Rows from expert 14 of block 5, named by matrix and row number. Rows with one number belong to one neuron. Each number is 50 + 10 x the weight over its row's rms, rounded and kept within 0 to 99. All counts start at 0. After the name is the row's rms in percent of the matrix's.
# up: expert up (model.blocks.5.mlp.up, 32x192x192), inputs 144-191
# down: expert down (model.blocks.5.mlp.down, 32x192x192, transposed), outputs 144-191
up.66 104:46 42 38 70 58 60 37 62 55 39 35 48 51 56 58 28 53 41 55 51 51 60 48 61 37 44 42 60 57 57 41 51 67 44 46 35 45 44 43 60 57 60 51 47 58 34 51 64
down.66 093:45 41 49 64 39 59 37 42 50 51 46 67 51 65 41 45 61 43 51 64 45 47 53 51 56 26 42 41 40 61 64 56 48 59 62 50 46 46 55 67 52 45 44 57 44 45 58 38
up.67 097:72 39 60 43 46 33 76 49 49 63 54 42 42 73 32 34 34 61 57 25 39 75 48 49 44 45 61 67 40 39 61 58 39 58 53 37 50 42 47 43 53 68 60 43 46 63 44 45
down.67 105:48 43 58 34 39 52 62 46 38 34 68 48 47 52 55 46 63 51 48 64 44 53 44 53 62 57 34 31 53 60 40 60 71 40 46 43 38 65 54 34 45 53 50 40 23 32 41 30
up.68 094:45 73 53 48 44 70 53 41 43 57 68 57 68 71 62 37 47 46 52 54 60 37 58 62 51 46 52 60 32 56 64 46 53 44 34 46 35 60 56 48 66 44 41 44 23 69 49 43
down.68 099:65 54 66 50 43 44 65 60 45 46 71 49 32 50 45 46 52 46 55 67 43 54 59 52 41 44 49 47 22 39 36 58 57 47 47 47 47 42 56 61 59 30 52 59 40 64 44 67
up.69 107:49 57 47 39 59 66 46 57 27 44 60 68 53 54 35 63 44 40 48 52 36 56 43 35 60 64 40 52 60 34 55 50 44 44 45 43 59 35 58 52 29 31 64 49 51 55 51 37
down.69 097:56 57 43 57 46 55 45 59 46 39 61 44 53 53 53 48 50 35 55 56 69 39 49 46 38 46 27 49 46 43 36 54 66 55 65 30 32 39 57 54 71 35 51 18 63 51 56 46
up.70 100:44 48 44 44 51 54 55 67 33 42 54 50 47 30 54 62 42 52 56 48 42 39 69 36 62 57 28 60 58 51 46 59 53 31 62 38 54 58 49 44 39 54 42 46 45 50 49 46
down.70 093:48 58 73 69 59 37 48 53 67 57 63 38 58 53 29 61 52 63 40 42 56 48 59 53 48 56 58 41 31 53 50 48 50 61 48 49 56 47 61 53 48 43 58 60 57 33 64 45
up.71 103:55 44 60 55 54 77 63 36 35 35 65 60 54 49 35 62 32 40 83 62 40 63 52 51 30 39 59 41 37 61 56 49 54 66 51 57 55 39 45 71 72 52 48 50 47 55 43 30
down.71 096:35 54 63 58 43 46 46 38 71 34 45 62 62 48 41 57 45 45 59 62 49 50 36 51 32 63 34 62 41 47 45 60 56 30 41 54 62 60 61 50 60 39 38 52 49 59 50 53
up.72 096:67 59 64 37 48 32 57 37 35 49 47 49 58 59 57 38 57 43 43 61 58 36 58 39 52 55 37 33 61 47 50 42 40 50 56 54 65 50 56 54 45 42 40 29 55 37 66 62
down.72 104:26 47 52 60 40 39 56 53 54 36 50 57 62 59 34 52 53 57 74 46 54 55 45 58 41 60 51 55 70 50 59 57 48 49 53 41 64 61 51 42 58 52 34 38 35 43 43 50
up.73 101:36 42 62 49 61 49 42 48 46 51 51 50 50 56 59 40 58 43 53 62 38 47 45 63 33 52 59 44 56 45 45 61 65 54 53 56 52 41 47 34 58 62 50 32 47 57 47 42
down.73 090:36 53 51 55 60 61 58 63 52 44 56 63 48 38 33 53 46 71 46 38 52 41 39 51 56 58 34 41 60 44 56 49 71 55 65 32 53 44 40 49 53 66 54 52 45 47 44 46
up.74 104:59 47 62 52 56 57 53 48 50 44 50 43 37 46 51 40 50 34 43 46 65 46 55 32 58 55 57 49 66 47 50 62 52 55 53 62 40 36 41 32 44 53 34 38 31 49 41 48
down.74 100:51 61 53 53 45 59 49 50 39 44 40 52 55 56 42 55 54 33 70 46 46 41 63 56 57 49 39 45 63 44 44 66 65 53 48 48 40 47 41 55 69 42 40 64 39 56 52 61
up.75 112:39 31 60 53 77 57 64 57 33 51 46 33 56 42 61 44 46 50 42 54 62 34 55 50 58 33 38 63 35 50 44 60 45 48 29 46 68 49 50 51 37 62 57 60 61 54 63 44
down.75 095:34 28 54 36 46 48 46 59 31 54 75 57 57 44 33 23 50 43 35 31 54 59 51 37 44 60 53 51 38 52 41 45 61 46 47 52 51 57 70 57 76 47 41 42 38 34 55 41
up.76 107:64 52 61 52 49 47 58 48 39 63 54 63 54 42 55 65 39 48 29 48 51 53 38 47 58 53 46 54 44 41 59 52 34 51 56 50 47 68 41 67 46 51 38 41 67 45 39 47
down.76 097:41 44 44 59 58 56 39 49 48 48 59 47 45 74 54 44 51 55 49 64 35 45 66 58 42 51 58 53 48 54 36 38 51 76 29 47 44 45 48 43 71 49 68 35 61 45 51 47
up.77 099:34 66 35 51 43 54 62 39 35 44 45 43 50 58 43 56 49 34 45 30 61 36 39 38 49 52 51 49 55 39 50 46 50 46 60 62 61 46 35 45 71 49 31 59 42 49 46 54
down.77 098:60 58 61 42 58 43 62 58 54 46 63 54 36 61 56 43 35 51 58 50 65 40 52 52 37 52 61 55 60 38 49 64 44 36 45 56 53 57 52 50 57 66 48 69 65 59 44 25
up.78 092:33 40 64 44 44 48 31 51 55 65 55 43 53 45 54 61 43 46 31 57 57 54 32 46 49 54 43 42 53 45 59 58 53 50 45 64 54 48 47 60 50 49 53 54 32 52 39 57
down.78 100:54 51 63 59 49 60 58 30 53 46 53 57 51 54 36 48 44 66 39 41 56 39 65 40 59 55 54 38 64 47 56 35 66 25 53 44 30 54 64 52 52 61 51 37 50 51 44 39
up.79 087:60 47 45 42 51 52 38 58 42 46 58 50 45 42 59 40 40 40 52 51 48 40 46 30 61 65 53 57 33 66 31 45 51 63 54 55 46 54 79 50 52 58 51 55 53 49 47 40
down.79 102:52 63 50 59 44 69 40 44 44 45 40 33 53 54 50 52 59 55 60 51 60 45 45 71 46 53 29 62 48 39 64 52 42 48 42 54 50 45 49 60 40 40 56 34 48 49 53 45
up.80 098:48 57 49 38 49 27 60 55 21 50 52 48 49 44 47 61 45 66 65 38 50 59 69 43 41 67 45 56 54 40 50 47 43 58 50 55 51 51 44 71 46 50 44 39 50 49 46 43
down.80 100:47 41 41 59 51 40 56 44 27 46 28 63 50 58 47 46 56 41 45 52 40 62 58 36 51 59 56 27 49 48 65 64 40 46 61 53 48 46 38 48 57 42 55 42 61 62 51 40
up.81 097:57 48 59 44 60 59 60 50 54 40 60 27 65 47 49 53 28 52 51 33 39 55 62 41 59 58 47 40 46 39 54 36 43 56 76 63 57 46 51 43 67 54 60 58 47 52 48 24
down.81 098:45 44 44 50 53 45 61 36 48 29 38 55 62 47 43 50 56 54 50 63 43 34 61 43 43 54 52 53 55 54 49 47 64 64 56 61 57 53 47 52 45 19 42 48 45 47 37 42
up.82 096:38 54 47 58 54 52 56 61 36 63 40 52 52 52 53 59 43 77 58 54 67 52 40 42 60 71 41 48 53 39 34 51 71 64 57 54 52 53 39 46 46 63 54 32 33 25 65 56
down.82 100:39 58 52 33 36 59 61 51 43 66 56 42 65 64 48 60 61 56 53 42 52 60 75 49 67 74 86 51 55 50 67 52 45 46 35 49 32 59 57 40 51 55 45 45 62 40 38 58
up.83 104:69 35 44 51 55 56 52 44 55 41 41 65 50 39 49 49 43 56 51 46 60 51 65 52 54 45 57 48 34 40 53 54 42 44 45 45 50 50 51 36 50 56 40 43 54 65 37 29
down.83 102:22 49 42 59 55 66 49 41 55 55 45 24 46 62 67 44 70 48 72 34 40 54 28 47 61 35 64 56 45 39 36 50 37 57 36 56 56 53 45 37 22 51 68 45 50 48 47 42
up.84 093:41 55 62 39 48 44 51 36 53 64 48 46 42 64 40 58 38 41 55 51 62 63 44 49 58 67 61 55 42 28 51 45 46 36 31 54 54 38 62 49 61 45 57 58 72 68 37 41
down.84 098:44 61 52 43 70 47 27 49 58 46 54 38 63 48 34 45 54 44 37 43 62 41 29 38 48 49 64 51 31 55 58 57 46 44 34 59 47 48 52 41 40 50 61 59 58 41 59 62
up.85 101:54 55 40 64 47 50 44 48 42 64 41 61 44 37 46 49 53 59 48 51 51 55 61 36 52 46 40 65 37 47 50 54 52 51 43 53 38 41 55 56 36 41 58 54 45 45 36 24
down.85 097:63 63 65 49 32 62 31 41 39 43 40 46 55 53 55 61 55 50 41 40 50 46 66 52 50 59 44 53 49 47 50 34 47 61 36 41 63 54 51 45 56 32 47 59 36 53 30 36
up.86 094:47 41 40 39 39 48 23 38 54 59 49 60 40 50 45 63 46 54 59 56 51 46 31 41 54 58 58 60 49 44 56 21 47 50 38 37 39 28 45 57 66 65 45 36 30 68 48 55
down.86 097:34 48 51 38 43 62 71 47 54 64 51 55 66 58 55 39 62 57 51 36 48 31 70 54 65 49 56 66 69 59 29 40 50 56 46 64 44 63 51 41 33 47 41 28 52 63 35 46
up.87 097:55 37 65 45 45 42 56 25 51 45 59 39 56 54 43 49 35 52 55 72 53 33 51 37 39 38 62 85 58 57 50 37 45 55 53 53 49 37 53 52 43 55 46 34 31 41 46 35
down.87 096:61 35 32 42 50 45 46 57 37 46 49 41 52 61 33 57 60 52 67 56 38 44 31 60 61 55 39 40 44 49 34 55 40 46 55 64 36 53 48 56 42 59 50 48 43 55 63 25
up.88 095:52 58 45 55 55 31 43 49 29 40 50 37 52 51 44 62 49 59 49 64 55 49 29 44 51 34 52 56 37 56 36 45 44 53 59 44 48 36 65 52 36 48 47 44 60 26 58 56
down.88 097:42 53 61 43 60 36 51 42 49 54 42 33 61 53 25 43 41 46 58 46 46 53 33 55 30 57 50 46 45 55 54 41 33 51 51 62 48 41 58 61 50 59 60 48 40 38 59 49
up.89 101:49 53 51 47 45 43 50 52 56 51 35 50 48 47 38 71 53 65 56 62 53 60 49 65 45 51 54 58 59 59 56 52 58 43 53 45 36 53 30 51 45 46 43 57 71 42 56 43
down.89 104:45 52 54 39 59 46 45 51 52 73 50 52 72 68 60 39 45 56 63 46 50 56 53 65 44 45 37 44 65 73 42 47 36 55 58 37 54 42 28 61 37 45 64 37 32 56 66 44
up.90 099:68 49 44 57 42 41 63 58 49 58 62 58 60 52 56 48 67 55 56 43 53 64 60 39 50 61 58 50 49 49 59 26 51 34 28 59 37 40 63 53 38 64 35 54 53 55 51 43
down.90 097:39 53 40 68 53 50 46 46 54 47 26 55 57 44 61 24 62 55 57 44 48 57 38 59 54 47 50 61 47 46 32 38 52 57 31 63 73 51 52 70 53 46 45 50 46 62 42 53
up.91 100:46 42 41 43 55 66 44 62 70 42 40 51 42 70 50 51 37 46 53 45 46 47 49 39 56 66 54 63 47 55 50 75 59 60 42 42 41 45 56 56 42 52 41 54 50 54 49 45
down.91 101:47 36 53 50 38 46 59 52 65 61 59 43 55 46 56 51 42 33 50 42 49 56 57 51 40 37 39 45 57 41 41 49 45 57 73 26 29 49 46 63 61 51 46 33 41 52 50 43
up.92 101:46 42 47 41 50 38 54 63 36 46 59 58 53 64 52 43 47 65 53 51 49 36 39 49 36 58 45 49 49 44 36 45 47 36 45 54 49 40 44 41 59 36 55 48 37 59 73 38
down.92 097:52 38 77 45 53 58 67 45 60 49 54 51 56 39 73 58 51 45 55 56 52 46 58 45 52 61 64 48 57 56 53 61 39 30 56 56 51 58 70 51 36 62 50 32 57 52 48 61
up.93 100:62 48 55 63 33 38 49 54 63 48 51 58 28 46 58 43 55 53 69 52 43 73 66 56 57 60 47 53 43 49 47 62 58 32 59 49 44 60 66 54 42 56 29 37 44 60 27 67
down.93 096:52 59 42 71 58 64 49 56 48 61 63 53 76 52 64 54 47 51 61 53 55 29 34 82 49 68 59 51 51 32 60 51 44 52 39 48 47 35 46 58 60 47 73 33 34 40 41 58
up.94 099:47 60 46 52 71 28 56 68 52 49 38 42 34 52 43 53 61 52 55 49 69 46 41 51 58 41 48 70 39 48 72 53 47 43 53 38 55 67 41 44 39 49 46 40 66 51 63 29
down.94 107:44 55 45 59 70 52 50 74 56 55 42 46 52 46 63 35 64 59 53 59 50 49 53 51 49 31 38 48 46 39 62 53 62 55 47 48 55 46 40 26 39 40 45 39 36 43 58 51
up.95 108:62 34 52 55 61 43 47 71 48 44 57 61 44 43 56 70 51 58 59 47 50 41 47 62 55 48 34 53 38 50 57 51 35 51 63 50 55 27 33 66 52 59 53 41 60 61 46 51
down.95 099:67 64 53 39 54 40 44 47 50 27 35 73 44 60 51 51 44 37 40 33 53 44 67 54 58 43 29 56 47 50 32 59 57 44 59 73 56 48 59 62 58 50 54 46 38 58 57 62
up.96 098:54 51 62 39 63 64 51 49 61 49 45 75 39 60 46 54 53 43 49 55 43 52 49 57 61 48 54 44 42 51 63 44 46 51 39 62 59 69 38 48 30 48 49 58 56 44 31 48
down.96 096:43 45 47 59 62 57 55 47 52 61 49 41 56 45 52 44 73 61 29 63 58 64 59 54 49 57 49 63 49 60 57 47 60 42 43 36 42 48 49 56 73 57 40 32 41 36 52 44
up.97 097:29 45 46 43 51 70 50 56 41 54 52 40 51 67 52 32 54 58 53 55 50 61 58 47 38 61 50 62 55 36 40 33 55 54 36 52 52 43 67 56 60 50 73 44 46 51 32 38
down.97 099:53 46 48 38 64 52 48 43 59 62 55 48 52 46 46 51 57 42 47 38 50 47 47 31 44 47 63 61 40 61 42 49 59 40 59 52 59 46 45 36 62 51 51 54 48 70 41 47
up.98 099:48 38 37 56 45 46 45 74 41 42 52 46 39 58 47 70 47 56 39 57 45 37 52 44 52 58 46 45 55 60 57 35 60 50 44 53 60 50 38 43 46 49 58 45 62 52 81 41
down.98 107:44 54 64 53 48 65 49 48 38 42 50 46 52 59 62 43 58 52 40 41 63 43 44 49 55 54 73 57 42 42 55 53 55 71 49 45 42 72 42 36 51 59 57 46 58 57 59 61
up.99 093:45 65 56 63 47 30 57 45 62 59 37 35 66 57 67 47 73 45 55 72 60 55 41 39 46 33 38 50 54 64 45 31 48 59 40 29 48 61 49 61 47 52 51 63 48 62 38 61
down.99 098:56 55 50 61 58 53 58 51 59 52 51 27 63 49 51 55 42 62 39 62 36 60 45 48 48 41 53 48 50 45 37 59 60 48 50 45 53 24 66 49 48 63 65 62 39 53 66 70
up.100 104:45 52 62 53 55 38 49 36 52 26 48 37 41 59 54 25 37 41 55 47 38 46 61 62 33 49 30 42 47 55 53 52 52 58 51 67 46 46 44 39 67 47 43 47 55 34 60 46
down.100 108:45 55 45 43 34 43 63 47 38 63 48 57 71 45 51 53 61 53 49 64 55 77 45 59 51 50 35 46 34 56 60 38 58 57 58 37 48 36 54 48 63 44 47 55 56 44 64 47
up.101 096:56 51 57 50 60 50 49 42 52 53 50 67 27 39 63 71 59 51 41 59 37 50 41 35 56 45 38 38 77 28 46 63 50 52 57 44 34 46 54 64 27 43 59 39 59 44 50 64
down.101 093:56 56 38 45 57 50 51 59 42 64 45 52 58 24 57 56 56 44 59 47 60 32 59 53 45 68 60 48 48 42 52 37 71 36 37 56 44 38 49 54 43 66 52 57 50 62 56 52
up.102 088:37 36 46 66 43 51 55 62 39 54 63 47 70 55 55 48 48 54 42 41 67 58 66 56 55 41 42 21 31 50 46 31 40 55 51 65 44 59 62 46 47 50 61 58 58 45 28 55
down.102 096:58 52 54 40 36 52 38 50 65 34 64 55 62 45 62 55 38 43 41 48 45 42 72 45 36 51 35 61 32 55 46 36 59 49 30 36 38 49 51 66 44 58 36 52 40 51 72 39
up.103 101:58 45 36 51 39 49 55 46 44 59 50 50 57 47 40 44 44 55 33 46 52 49 56 63 50 39 52 47 50 51 47 50 62 51 73 30 57 58 48 41 64 56 49 52 38 57 38 45
down.103 096:44 56 47 43 55 50 37 52 41 50 48 45 58 48 39 58 39 62 45 55 36 37 40 41 42 57 49 65 40 53 50 47 58 48 35 27 49 38 56 62 50 53 54 50 59 42 52 30
up.104 096:38 47 44 62 52 43 43 38 47 57 36 62 59 56 65 53 51 72 60 64 42 42 42 53 70 66 41 38 47 50 61 54 48 62 42 52 39 43 47 70 43 67 38 46 41 38 49 46
down.104 103:71 42 47 50 63 55 37 47 61 47 57 35 54 37 53 59 37 41 60 36 45 49 61 47 46 53 32 34 61 56 63 55 62 56 41 36 44 39 60 33 39 57 57 55 57 44 38 58
up.105 103:59 40 60 57 55 66 36 60 46 45 46 52 52 56 44 40 42 73 37 55 54 48 33 52 46 59 44 51 57 52 48 49 57 63 52 53 63 36 50 53 42 60 56 48 82 65 56 62
down.105 098:67 29 52 48 57 63 40 67 52 37 46 65 47 37 35 27 58 44 57 47 40 52 68 62 43 61 45 42 60 58 36 52 56 46 48 48 71 41 45 58 40 25 60 46 46 55 55 69
up.106 098:41 44 59 47 45 76 55 35 57 63 41 38 59 49 47 52 58 25 52 53 46 55 33 70 56 39 47 54 65 47 45 57 62 44 47 52 51 55 35 60 50 49 47 46 48 31 69 38
down.106 100:49 51 44 53 65 44 58 34 51 36 52 55 55 52 59 66 69 37 58 56 57 48 41 38 38 40 48 41 40 32 59 59 33 61 50 53 43 59 38 46 39 51 43 40 55 48 44 41
up.107 107:64 30 54 60 52 57 39 43 37 36 59 55 48 48 47 62 55 37 48 54 45 37 63 51 38 64 27 41 44 49 63 45 50 42 50 59 64 50 46 51 55 41 51 33 53 41 59 59
down.107 102:43 50 35 52 30 55 41 41 40 37 37 55 65 60 52 57 54 48 56 47 37 47 42 46 64 59 34 58 43 68 42 45 36 60 53 46 62 46 38 47 45 52 59 43 44 45 46 38
up.108 103:63 52 59 48 46 58 64 58 31 40 70 43 54 62 48 40 72 43 57 59 42 40 39 42 55 39 60 44 49 51 48 46 53 34 72 47 46 55 52 51 52 60 58 63 63 42 34 41
down.108 100:35 43 31 36 54 35 45 51 54 63 38 39 39 50 54 52 38 60 46 64 54 56 28 34 34 38 69 51 36 29 47 60 56 36 57 60 48 59 46 28 43 57 39 50 57 60 62 45
up.109 092:48 39 58 35 51 54 63 45 46 36 46 48 36 62 59 47 47 46 55 62 24 46 53 54 69 59 47 29 52 23 56 59 53 63 52 47 53 56 59 56 49 43 50 54 37 49 54 49
down.109 095:26 60 57 42 36 35 67 27 53 48 43 67 62 64 37 57 62 39 57 38 45 43 43 47 32 46 53 65 34 62 56 61 51 43 47 50 39 44 38 43 47 48 37 50 43 67 40 50
up.110 108:51 60 46 40 51 60 60 60 59 55 52 53 54 49 53 53 44 47 54 48 52 55 44 48 15 33 44 58 60 40 37 42 56 52 63 40 37 38 32 66 54 82 53 54 63 51 47 37
down.110 089:27 47 53 45 52 49 46 48 60 66 55 59 54 57 28 69 48 45 68 23 55 49 58 56 37 45 51 58 56 38 51 60 39 27 40 51 42 46 45 31 57 62 50 56 40 41 50 47
up.111 112:68 53 41 69 66 49 70 54 51 55 36 50 63 58 55 56 38 65 41 44 43 33 46 72 55 48 52 44 49 49 62 56 53 60 61 35 53 55 59 52 51 37 70 71 46 49 60 65
down.111 114:64 51 53 54 60 44 41 52 43 54 53 43 58 61 59 44 48 44 39 33 56 49 48 46 37 64 61 61 53 52 58 62 51 70 68 38 58 44 62 49 52 51 52 59 52 36 40 47
up.112 104:45 49 24 66 59 37 52 44 43 50 63 44 34 57 45 40 56 48 36 54 75 41 63 39 41 44 49 31 58 40 34 49 56 46 45 37 50 49 41 64 55 26 52 50 46 42 56 63
down.112 100:35 47 46 46 64 58 65 54 54 40 39 46 40 52 46 55 46 64 52 56 48 40 66 47 42 45 67 31 29 57 47 55 42 34 32 42 61 39 52 54 51 51 63 44 33 53 38 61
up.113 112:70 26 50 48 47 41 54 57 62 53 51 71 39 51 43 67 55 36 40 42 64 48 60 43 45 44 53 54 66 51 37 55 38 50 51 61 41 50 55 76 56 46 64 60 38 64 40 50
down.113 102:51 64 37 43 66 37 45 26 56 67 59 42 44 57 54 53 33 40 41 56 51 58 45 45 46 41 47 41 69 57 52 45 35 53 38 41 34 31 44 61 53 50 54 53 44 48 54 44
up.114 098:32 63 50 50 59 64 49 46 57 58 36 40 46 37 38 50 50 58 55 42 48 45 36 62 54 47 63 48 39 47 59 42 48 36 65 54 52 48 39 60 38 42 47 23 55 61 47 30
down.114 095:53 31 48 48 41 50 42 44 36 40 46 54 58 55 53 86 55 61 45 55 37 54 57 33 57 39 50 53 61 43 53 47 44 46 59 47 68 63 43 47 45 53 48 40 63 50 43 40
up.115 106:44 55 61 46 37 41 60 55 29 62 40 60 45 49 59 52 37 72 47 51 60 65 53 35 57 45 46 41 53 49 49 37 65 73 48 66 60 44 50 47 45 52 33 62 56 45 63 39
down.115 097:47 43 58 37 50 47 66 63 41 53 57 53 41 49 46 36 39 35 49 53 47 53 52 51 46 49 64 47 57 39 48 75 55 47 49 54 52 39 50 67 57 37 66 44 41 31 57 47
up.116 104:62 46 48 35 59 48 47 46 43 47 59 51 45 55 59 52 38 33 53 55 39 72 56 64 36 48 56 42 70 52 65 42 58 50 51 71 56 52 37 65 49 57 58 49 55 52 53 64
down.116 106:47 58 60 34 33 48 48 32 67 49 60 29 72 52 50 73 35 54 52 54 53 53 58 49 66 51 46 47 62 73 55 58 72 34 61 56 48 37 60 52 43 47 40 43 58 64 38 50
up.117 100:47 57 52 43 51 54 52 60 52 38 41 55 31 53 57 47 67 40 53 59 44 66 44 66 57 46 63 53 48 63 49 66 49 30 59 35 53 41 49 58 54 65 62 54 45 56 48 54
down.117 101:39 66 52 49 38 49 39 48 49 49 44 57 43 38 56 52 65 66 55 42 45 62 50 48 30 43 65 46 50 41 66 49 52 27 41 36 55 35 51 45 41 56 61 40 62 59 55 44
up.118 095:54 40 49 63 70 36 59 36 56 44 46 51 37 62 29 60 49 45 58 53 57 63 60 52 53 34 55 56 56 49 46 52 55 71 41 70 46 43 50 46 49 53 50 40 50 45 41 50
down.118 104:53 40 52 62 36 52 63 63 34 38 52 63 49 40 73 30 53 64 48 50 49 59 61 50 56 66 41 59 41 42 69 56 57 35 51 56 47 44 39 54 62 45 55 62 48 49 37 43
up.119 114:52 43 70 50 59 46 58 28 58 62 46 44 44 47 50 41 46 47 45 48 48 55 51 58 40 41 68 48 57 33 31 28 42 48 30 42 61 57 54 36 62 44 34 40 59 70 52 59
down.119 101:34 46 54 48 35 64 50 66 70 52 43 72 48 33 42 52 30 60 57 48 62 30 53 32 57 55 53 37 55 36 51 52 57 58 48 59 50 59 51 47 49 40 45 50 62 66 25 55
up.120 093:41 65 42 37 38 55 59 47 34 56 70 50 55 49 49 55 41 60 47 59 27 63 67 56 41 47 56 41 46 47 67 34 58 46 57 44 35 43 42 36 61 48 53 41 58 53 50 50
down.120 105:48 67 48 60 33 33 54 58 49 45 40 68 37 57 58 41 59 54 57 65 41 41 45 33 50 41 59 49 59 57 41 53 41 52 48 54 56 44 59 47 47 45 44 51 50 57 47 46
up.121 103:49 51 55 52 45 58 37 52 71 56 42 57 40 38 43 38 57 59 51 60 43 47 59 37 59 35 43 47 53 63 30 31 46 57 36 40 55 54 41 61 47 61 53 56 48 33 48 55
down.121 099:46 43 45 39 53 61 48 51 57 57 57 35 55 56 43 43 41 65 32 28 44 49 56 31 44 47 66 46 46 53 68 52 44 49 41 47 55 32 61 38 50 39 57 48 59 45 44 46
up.122 091:44 50 65 48 74 53 41 24 55 53 46 55 34 57 45 34 37 56 34 56 53 49 50 59 49 40 46 32 24 60 48 56 52 51 43 41 62 42 49 38 51 57 59 45 60 53 75 33
down.122 106:55 30 60 42 53 62 51 62 72 31 60 54 46 41 51 45 62 46 50 31 42 55 53 70 66 48 51 56 53 44 64 43 56 30 65 45 50 36 35 55 48 49 58 48 48 59 56 39
up.123 101:58 65 54 47 40 56 54 48 46 49 47 45 55 51 37 60 53 53 52 39 54 57 60 24 29 59 57 42 40 59 53 52 45 43 31 56 47 58 39 36 71 47 69 54 46 62 42 28
down.123 103:52 36 55 60 54 34 47 61 41 62 31 43 51 31 46 59 69 28 36 52 59 54 50 44 35 45 51 48 52 58 39 57 35 63 63 48 53 55 61 54 41 40 46 49 56 52 36 57
up.124 095:48 51 52 42 54 61 47 51 71 51 61 52 63 59 48 36 59 52 49 47 52 33 50 52 46 42 42 46 54 40 33 47 58 63 68 61 56 32 60 73 43 57 29 30 46 49 47 44
down.124 111:67 41 62 35 54 57 35 50 59 40 70 60 48 51 67 61 41 42 61 63 52 62 45 48 61 61 38 58 53 56 64 50 54 48 66 53 40 40 61 40 46 43 47 44 50 38 60 41
up.125 084:52 46 39 46 59 34 37 49 47 58 47 32 53 58 52 50 49 45 53 33 57 65 37 44 49 60 57 46 52 42 55 53 29 70 44 39 41 60 45 42 47 38 47 55 42 66 30 48
down.125 099:59 48 42 51 37 60 51 47 54 65 55 38 50 63 59 56 63 59 53 68 65 54 30 53 56 52 59 67 68 56 61 50 45 38 77 61 39 53 57 60 35 49 45 31 56 45 44 54
up.126 101:54 65 60 35 52 58 51 54 48 54 49 30 54 72 39 46 28 55 58 45 48 36 48 36 63 63 53 79 48 39 64 54 61 37 54 43 45 31 45 37 39 50 58 61 49 37 51 54
down.126 101:48 56 53 37 53 49 52 60 44 49 57 62 73 55 29 53 35 57 45 51 81 39 59 54 51 51 40 65 32 38 56 66 51 42 53 47 42 58 58 46 51 31 62 44 48 52 60 71
up.127 098:45 64 54 49 44 50 55 53 60 45 52 55 55 66 48 49 34 58 52 64 50 76 40 44 38 33 46 48 70 63 59 59 34 58 54 48 55 39 40 46 49 33 38 51 60 47 57 42
down.127 097:47 47 38 54 50 42 53 47 43 40 44 41 50 58 52 37 55 79 51 50 51 45 59 47 33 47 56 47 62 45 62 34 61 54 59 58 45 49 67 47 70 55 49 52 37 47 50 36
up.128 099:40 60 46 62 40 58 49 62 54 50 73 40 30 41 50 43 48 50 53 42 43 55 60 43 61 41 54 51 47 64 34 42 44 60 36 41 36 46 39 46 34 50 65 48 45 61 49 40
down.128 104:60 45 37 48 61 45 64 64 60 46 49 52 73 63 43 61 53 59 58 69 63 52 60 59 58 65 36 55 52 50 39 46 32 41 44 60 48 47 51 45 46 44 46 46 55 44 26 38
up.129 103:43 60 53 57 37 51 49 56 47 56 40 50 56 67 52 47 43 55 51 52 66 34 43 62 52 45 59 59 51 37 44 51 48 57 42 33 63 61 49 64 68 45 35 41 56 23 28 64
down.129 104:39 49 76 44 41 63 43 44 26 29 65 45 40 56 45 51 33 44 58 53 53 48 51 53 54 50 57 44 46 45 53 45 43 43 59 52 50 42 65 63 34 46 39 64 68 60 26 64
up.130 096:55 65 39 68 53 54 68 43 42 45 49 39 42 48 77 62 51 61 66 73 72 50 51 41 52 51 64 40 59 47 51 59 34 70 42 46 54 34 54 53 65 71 51 61 65 42 45 50
down.130 095:53 40 50 34 43 46 50 53 69 38 61 41 60 67 45 46 52 60 54 65 73 58 53 38 53 50 57 54 43 51 55 46 39 54 46 51 57 59 58 54 56 58 53 52 48 69 13 36
up.131 088:49 60 46 46 43 54 41 57 39 34 34 42 54 43 66 45 65 57 56 47 62 40 55 52 55 29 70 52 50 50 62 69 63 48 66 73 41 51 56 41 58 59 68 61 71 61 70 50
down.131 097:53 46 50 70 31 49 41 56 36 56 54 65 43 62 53 41 45 50 42 69 50 70 50 51 65 53 69 64 49 44 56 43 56 42 45 50 40 50 58 68 60 51 56 47 66 37 55 58
up.132 102:64 45 52 54 58 49 59 45 49 49 54 45 56 52 49 48 49 54 45 52 35 42 46 46 41 61 47 50 51 55 48 43 62 32 57 46 49 64 51 41 42 51 52 65 55 46 40 48
down.132 106:52 42 44 39 48 50 61 30 32 54 56 35 57 67 56 45 65 42 52 42 48 54 51 50 57 49 60 68 40 51 57 40 60 29 62 34 58 47 46 40 30 47 51 54 41 59 58 68
up.133 101:55 51 34 55 37 50 57 51 38 61 61 45 39 36 68 47 47 59 52 49 58 24 61 59 49 59 45 59 51 47 43 42 36 37 37 66 49 52 35 53 54 54 51 57 71 40 57 47
down.133 105:54 51 36 42 58 39 46 49 51 49 62 45 68 50 54 35 53 65 49 44 48 39 66 57 37 46 33 47 44 40 44 43 48 50 45 59 69 55 65 53 51 42 41 42 66 41 43 64
up.134 095:60 46 51 54 49 37 51 46 37 47 43 64 54 46 53 63 63 62 26 51 58 51 50 41 52 39 54 63 67 60 58 50 38 51 62 34 55 34 55 43 61 58 51 44 53 51 57 66
down.134 099:47 42 61 48 46 62 37 45 48 51 51 45 49 47 50 54 45 49 39 50 48 52 59 61 70 45 42 61 43 40 45 55 56 49 30 52 66 50 54 32 51 50 47 44 58 56 71 27